From a checkpoint of a small spectrogram diffusion model.
Model: 3.28M parameters, log mel input, arch uvit, width 192.
Training: 15500 steps, batches of 128.
Data: 78125 training examples, 25.4 epochs.
Rows from block 5, named by matrix and row number. Rows with one number belong to one attention dimension. Each number is 50 + 12 x the weight over the matrix's rms, rounded and kept within 0 to 99. All counts start at 0.
# q: attention query (model.blocks.5.attn.q.weight, 192x192), inputs 96-191
# k: attention key (model.blocks.5.attn.k.weight, 192x192), inputs 96-191
q.147:56 50 64 63 59 65 46 49 38 51 63 56 38 52 42 44 46 57 27 55 48 39 49 46 51 47 54 65 49 56 44 55 51 51 50 38 40 36 53 52 51 56 58 36 53 49 47 50 59 60 44 54 44 54 53 44 33 34 65 44 46 62 45 56 47 59 37 42 56 54 62 56 52 34 46 48 50 60 64 61 50 58 47 47 45 45 45 53 65 56 50 50 37 40 29 55
k.147:54 33 52 69 55 56 61 55 44 58 62 52 50 44 49 47 44 53 35 52 56 41 45 49 50 48 48 56 62 52 51 58 52 57 51 36 46 45 51 44 49 57 45 36 44 49 47 39 41 58 46 58 45 52 48 44 41 47 63 50 54 56 35 63 54 70 54 51 61 62 70 61 45 37 47 52 38 53 65 48 53 54 55 41 44 55 44 42 58 55 37 51 43 40 46 54
q.148:48 40 50 41 59 43 39 43 41 58 50 58 53 58 35 44 48 46 53 37 45 28 59 59 62 59 37 55 35 55 56 45 36 43 67 37 42 54 52 61 35 49 61 57 28 32 64 53 60 53 56 53 47 46 44 49 50 58 70 45 36 45 52 56 56 55 37 52 53 62 44 51 33 43 61 59 56 54 51 36 50 42 54 50 60 45 44 52 59 61 41 50 61 54 50 56
k.148:57 50 60 50 54 43 45 40 42 67 56 64 63 58 54 56 44 63 54 49 50 30 42 46 62 62 51 47 54 51 61 55 47 58 56 49 44 45 50 49 41 54 67 51 53 45 54 46 50 38 43 50 44 46 56 52 41 53 54 57 34 58 50 70 56 51 37 56 55 60 47 49 53 40 59 51 57 48 44 43 58 48 58 36 58 44 32 49 44 68 42 59 56 54 58 50
q.149:43 31 35 55 57 50 43 54 47 37 48 53 50 50 38 50 41 53 55 42 46 44 47 54 58 55 48 55 43 52 57 52 41 39 56 35 53 45 44 62 40 41 57 62 47 25 63 42 55 44 45 33 52 49 57 43 61 49 50 50 46 51 51 54 52 52 41 48 44 53 43 33 39 50 41 53 44 50 59 61 56 43 53 46 53 44 47 54 58 52 40 54 55 45 50 69
k.149:50 44 41 56 56 51 54 42 54 41 49 48 53 51 44 42 37 54 42 43 51 45 48 52 49 58 53 49 45 60 66 54 50 47 44 31 49 50 46 57 50 50 59 63 55 28 45 42 48 58 46 48 50 58 65 45 52 50 51 43 29 51 56 72 51 53 44 44 50 50 56 46 44 52 46 49 45 49 59 59 61 51 48 48 53 53 52 60 51 58 47 54 54 50 53 62
q.150:39 29 52 47 33 53 57 51 54 62 48 46 45 42 37 48 45 59 48 36 61 44 54 48 60 63 43 64 48 43 48 53 49 47 59 42 48 55 37 50 48 44 55 51 40 26 51 45 50 70 48 46 70 51 36 40 57 56 66 44 38 44 60 63 53 48 47 35 51 38 38 44 45 63 48 56 56 57 63 46 54 46 44 58 59 40 43 52 55 49 41 50 54 44 42 62
k.150:50 36 65 58 35 59 45 42 48 64 58 58 53 46 62 59 54 56 39 42 52 56 29 37 67 65 52 54 55 43 51 62 68 55 59 44 48 47 44 42 41 55 48 49 56 49 55 25 56 41 48 34 43 44 41 52 48 53 41 60 43 64 48 60 43 34 55 55 60 53 35 40 81 41 54 41 44 48 59 61 64 53 60 48 52 42 26 33 35 63 59 57 63 42 47 49
q.151:41 61 39 44 47 62 39 62 55 49 52 53 57 61 61 48 65 47 57 63 45 52 36 49 47 57 55 50 46 27 54 50 49 46 56 78 47 69 44 52 67 41 54 50 64 67 52 49 48 37 53 52 39 39 49 58 49 42 52 56 62 43 61 36 43 51 47 53 34 51 41 38 45 70 45 55 58 39 43 48 37 44 58 38 62 54 52 54 42 51 55 31 51 45 57 52
k.151:36 56 44 38 60 58 54 73 64 27 50 40 53 59 48 41 63 44 66 40 57 42 51 42 50 49 49 59 36 37 46 37 40 40 53 60 55 54 53 62 69 46 51 62 46 47 50 75 48 61 46 59 62 52 45 60 44 41 59 46 46 31 53 48 53 62 48 51 40 46 47 55 39 76 46 47 41 33 53 45 41 41 40 52 57 40 61 58 52 52 48 46 41 64 51 58
q.152:45 49 51 46 45 63 55 51 50 48 44 46 60 54 54 52 49 50 53 58 53 51 45 45 50 50 53 50 57 47 55 44 42 56 49 61 44 47 59 53 53 48 51 53 55 50 41 50 43 53 51 43 59 55 46 43 51 49 53 57 52 51 46 50 56 50 48 34 52 51 53 45 53 52 46 48 61 48 50 51 55 55 47 56 48 54 49 46 50 54 55 42 53 49 49 48
k.152:46 36 49 51 61 44 46 49 47 50 54 56 48 55 50 53 42 48 51 44 48 51 50 59 51 48 56 47 53 55 53 52 53 51 55 43 64 42 49 54 48 53 58 51 51 44 54 49 54 48 43 49 49 31 54 60 58 39 51 57 44 49 42 50 54 51 42 59 43 51 49 51 47 55 54 54 51 51 50 56 52 48 41 63 34 42 44 45 50 55 46 46 47 46 60 45
q.153:44 46 46 40 44 53 48 54 54 58 48 46 51 57 56 47 55 54 56 54 60 54 60 53 55 47 51 46 54 46 53 40 47 52 45 56 47 37 58 53 53 45 51 59 54 51 44 49 47 53 51 48 52 41 47 50 61 43 53 57 49 55 52 48 61 51 53 44 44 48 49 48 42 47 37 52 54 53 48 49 58 50 39 66 45 40 41 49 54 50 54 41 45 59 53 49
k.153:40 40 40 47 56 55 50 53 56 57 45 49 48 52 53 50 38 42 49 49 56 48 44 52 46 55 53 42 51 54 61 37 45 59 61 52 54 54 52 58 45 50 56 51 44 41 49 48 52 45 39 40 45 33 51 62 56 33 42 60 50 54 42 44 53 47 34 56 44 54 50 46 51 45 50 59 49 44 60 62 60 46 42 62 39 38 48 41 41 69 64 52 47 53 67 52
q.154:50 37 48 40 47 65 54 47 54 58 46 54 61 57 52 49 45 46 46 42 61 48 53 57 53 55 52 51 54 51 55 54 45 39 49 62 46 53 51 54 41 47 47 58 56 47 50 36 47 50 49 47 50 46 52 43 67 46 52 41 46 36 45 53 56 43 56 48 36 45 40 60 47 62 47 54 60 56 45 46 54 56 48 53 44 56 57 54 53 44 44 43 49 43 63 52
k.154:38 51 46 43 56 63 56 55 45 48 44 46 47 59 56 47 43 37 52 55 54 59 37 53 46 55 45 43 46 49 62 48 43 54 52 55 56 48 59 61 42 54 58 51 51 54 45 39 42 49 45 46 45 45 51 54 64 34 45 53 55 54 43 48 42 44 43 57 36 55 54 43 48 44 49 60 57 50 54 54 48 55 43 63 34 42 55 50 42 55 62 51 52 51 57 51
q.155:53 69 59 54 37 44 45 46 50 45 50 55 46 47 49 43 59 46 42 51 41 48 49 48 53 44 58 47 46 61 40 45 54 46 45 41 48 53 49 47 59 53 40 39 45 45 46 53 62 49 60 44 48 53 61 44 31 58 52 42 47 44 58 53 48 48 41 52 63 56 46 61 62 36 62 43 34 38 52 53 50 56 55 31 61 62 46 47 48 53 59 60 43 45 38 50
k.155:72 53 47 59 53 44 58 38 58 57 54 59 45 44 39 51 55 52 48 41 45 49 64 62 50 48 56 66 39 51 52 60 50 45 47 30 54 56 38 34 56 34 44 28 42 38 47 50 52 56 46 50 51 57 54 39 40 62 55 45 52 45 53 57 43 62 40 54 44 47 44 52 49 51 57 58 35 41 60 44 59 48 54 47 62 60 58 62 47 55 57 66 48 52 44 53
q.156:67 57 62 54 51 36 45 54 59 56 44 44 45 46 40 47 54 50 55 47 53 67 53 42 53 52 46 60 52 49 43 46 53 58 48 47 54 65 55 36 66 44 46 48 47 50 45 56 46 59 54 59 44 56 44 53 47 52 64 55 55 51 50 49 47 56 61 56 54 42 53 44 48 53 51 47 40 37 54 41 51 60 45 41 44 50 53 53 45 52 56 57 45 58 41 35
k.156:53 53 53 48 48 46 37 59 59 43 43 57 51 44 39 64 59 51 53 43 45 47 46 44 52 52 52 47 57 44 45 56 55 57 46 41 57 63 56 52 56 53 45 57 46 55 59 54 57 54 56 53 53 50 43 45 45 56 54 54 51 40 53 55 48 59 55 55 54 49 49 61 41 61 57 46 48 37 53 43 41 58 55 44 45 51 47 37 54 41 50 55 45 59 46 34
q.157:45 25 44 49 47 65 56 58 54 49 49 54 63 53 42 44 47 45 44 50 56 31 41 63 53 54 55 56 55 59 48 49 47 39 54 50 46 43 55 60 44 46 51 47 44 44 65 45 44 62 58 37 48 46 47 52 68 48 49 48 54 36 44 50 55 46 57 39 53 51 53 56 36 54 53 54 54 55 55 53 46 40 46 66 39 39 47 49 55 52 48 53 47 46 52 57
k.157:50 42 47 54 51 56 62 57 50 56 57 58 65 53 55 48 44 48 41 46 53 48 35 60 47 46 51 46 53 50 49 53 60 35 43 46 50 45 56 51 51 45 51 40 37 52 63 41 53 50 56 28 45 45 39 60 60 50 46 58 52 46 31 41 53 44 49 56 58 57 47 44 50 45 60 55 51 39 62 52 52 46 53 57 30 48 47 43 40 54 59 56 51 58 54 44
q.158:52 58 45 45 51 36 52 53 48 65 52 55 45 40 65 54 63 58 40 62 50 50 58 42 48 39 47 49 47 45 51 54 59 57 51 54 53 39 60 45 53 63 44 52 60 70 45 58 45 43 55 55 51 54 45 69 49 43 40 46 51 51 59 50 52 55 61 47 60 46 58 68 53 50 55 31 38 46 38 55 47 48 50 54 48 47 52 45 50 53 52 49 41 47 38 30
k.158:55 49 49 49 49 35 46 46 43 61 53 59 43 43 64 58 65 48 45 58 39 44 52 43 45 45 45 54 51 49 43 61 50 51 53 56 50 36 43 49 38 55 38 47 45 64 51 52 47 40 53 50 45 48 43 68 51 53 44 53 66 47 66 40 52 55 57 41 54 53 42 62 63 53 43 38 53 47 35 55 47 41 57 48 49 57 48 42 50 43 53 60 49 54 40 43
q.159:48 61 55 50 43 52 72 39 62 56 52 57 48 53 64 39 50 43 45 55 43 74 41 44 43 37 51 53 55 46 59 46 49 56 41 68 52 39 51 36 43 52 46 59 67 70 44 44 36 54 52 66 56 62 68 58 46 61 56 42 57 46 47 41 50 42 60 56 48 50 51 56 70 53 44 29 45 34 46 48 51 56 43 42 59 54 63 57 47 51 51 52 43 44 51 46
k.159:47 54 53 42 36 41 68 42 55 51 50 43 60 49 63 46 58 44 51 60 55 71 47 57 40 38 46 53 45 55 50 43 43 51 39 51 58 50 49 52 49 46 50 51 60 53 50 52 40 56 43 54 57 48 55 47 56 64 52 44 72 38 43 28 51 37 49 46 45 43 46 52 71 55 45 23 48 39 56 44 46 47 40 46 63 61 51 56 54 48 48 58 54 54 48 52
q.160:43 70 51 44 54 52 48 50 50 44 45 60 57 55 40 48 45 71 52 41 42 51 76 49 54 42 46 42 32 48 38 52 57 42 61 53 72 46 49 45 72 44 33 52 45 58 52 54 45 62 65 55 43 50 42 56 40 76 47 63 47 52 66 43 59 43 49 51 52 40 28 40 60 36 66 55 43 53 38 09 54 39 64 55 55 52 53 60 44 34 40 43 56 75 53 47
k.160:53 37 45 64 37 57 60 42 41 29 55 45 79 38 56 71 50 50 55 60 47 46 23 31 37 47 48 50 67 54 30 62 33 69 54 48 28 68 60 57 40 56 50 38 63 34 44 41 51 58 48 44 43 60 44 49 19 58 66 47 60 47 37 44 60 57 38 14 73 54 54 60 60 33 37 56 64 43 80 50 58 61 68 09 65 67 54 38 48 61 54 73 46 33 43 51
q.161:41 60 47 47 35 46 53 57 55 48 51 38 49 51 52 55 60 40 48 64 53 49 46 49 56 54 56 40 57 42 55 41 52 55 44 52 45 62 61 40 55 50 47 48 61 59 38 56 37 43 55 57 60 54 45 47 53 54 41 52 47 60 56 50 46 56 60 39 55 39 56 57 58 63 55 46 65 54 52 37 44 57 50 46 57 38 51 52 52 44 43 39 44 53 52 51
k.161:46 42 39 61 41 54 48 54 44 32 57 43 49 44 55 44 52 60 37 57 57 57 46 42 70 52 45 40 61 43 52 36 46 48 66 49 25 61 71 39 64 60 57 46 52 53 45 59 40 37 58 54 64 49 47 53 25 57 54 46 36 65 52 72 50 59 47 24 62 38 65 65 43 43 46 56 63 46 61 47 43 52 49 47 62 35 47 44 53 72 22 33 55 40 35 54
q.162:60 47 59 40 49 49 53 37 47 52 51 61 54 54 46 57 56 42 65 43 48 58 42 43 32 44 63 44 52 45 49 58 46 54 58 60 56 50 39 50 34 39 41 50 62 53 65 40 62 48 44 51 57 50 54 41 38 51 43 37 62 42 37 33 47 55 52 51 47 60 37 49 59 55 47 55 56 38 53 57 55 58 54 44 53 57 44 51 46 34 57 49 38 37 47 43
k.162:54 55 48 34 43 55 61 51 52 52 51 66 46 56 49 59 54 51 61 44 49 51 59 37 34 49 48 50 34 43 51 50 43 55 48 51 59 34 44 62 34 48 53 56 57 57 48 46 54 54 33 50 61 54 59 57 55 49 36 52 74 54 43 25 39 57 42 57 37 57 35 52 53 50 55 40 54 46 47 45 52 44 50 56 59 52 44 59 51 29 55 52 52 59 48 42
q.163:53 46 47 43 43 75 44 55 44 37 52 63 54 56 55 64 65 44 61 59 54 62 30 44 41 43 60 43 48 32 35 41 32 71 47 68 45 61 51 46 58 55 50 51 70 45 54 35 64 50 50 40 45 38 79 33 30 34 55 61 80 48 40 24 40 64 44 35 51 60 39 49 46 33 41 52 58 37 61 52 57 55 61 32 56 42 44 45 49 38 55 57 35 53 61 46
k.163:58 55 49 52 52 58 56 61 54 43 42 47 58 42 53 48 58 61 55 33 52 52 68 50 47 36 49 49 39 58 43 48 46 58 47 43 52 52 48 46 66 53 50 50 59 51 57 48 64 48 53 47 63 48 67 50 47 51 67 62 73 54 45 35 55 56 44 43 57 63 39 48 53 36 50 47 38 38 58 38 53 48 56 53 56 61 39 48 56 31 33 45 46 65 55 54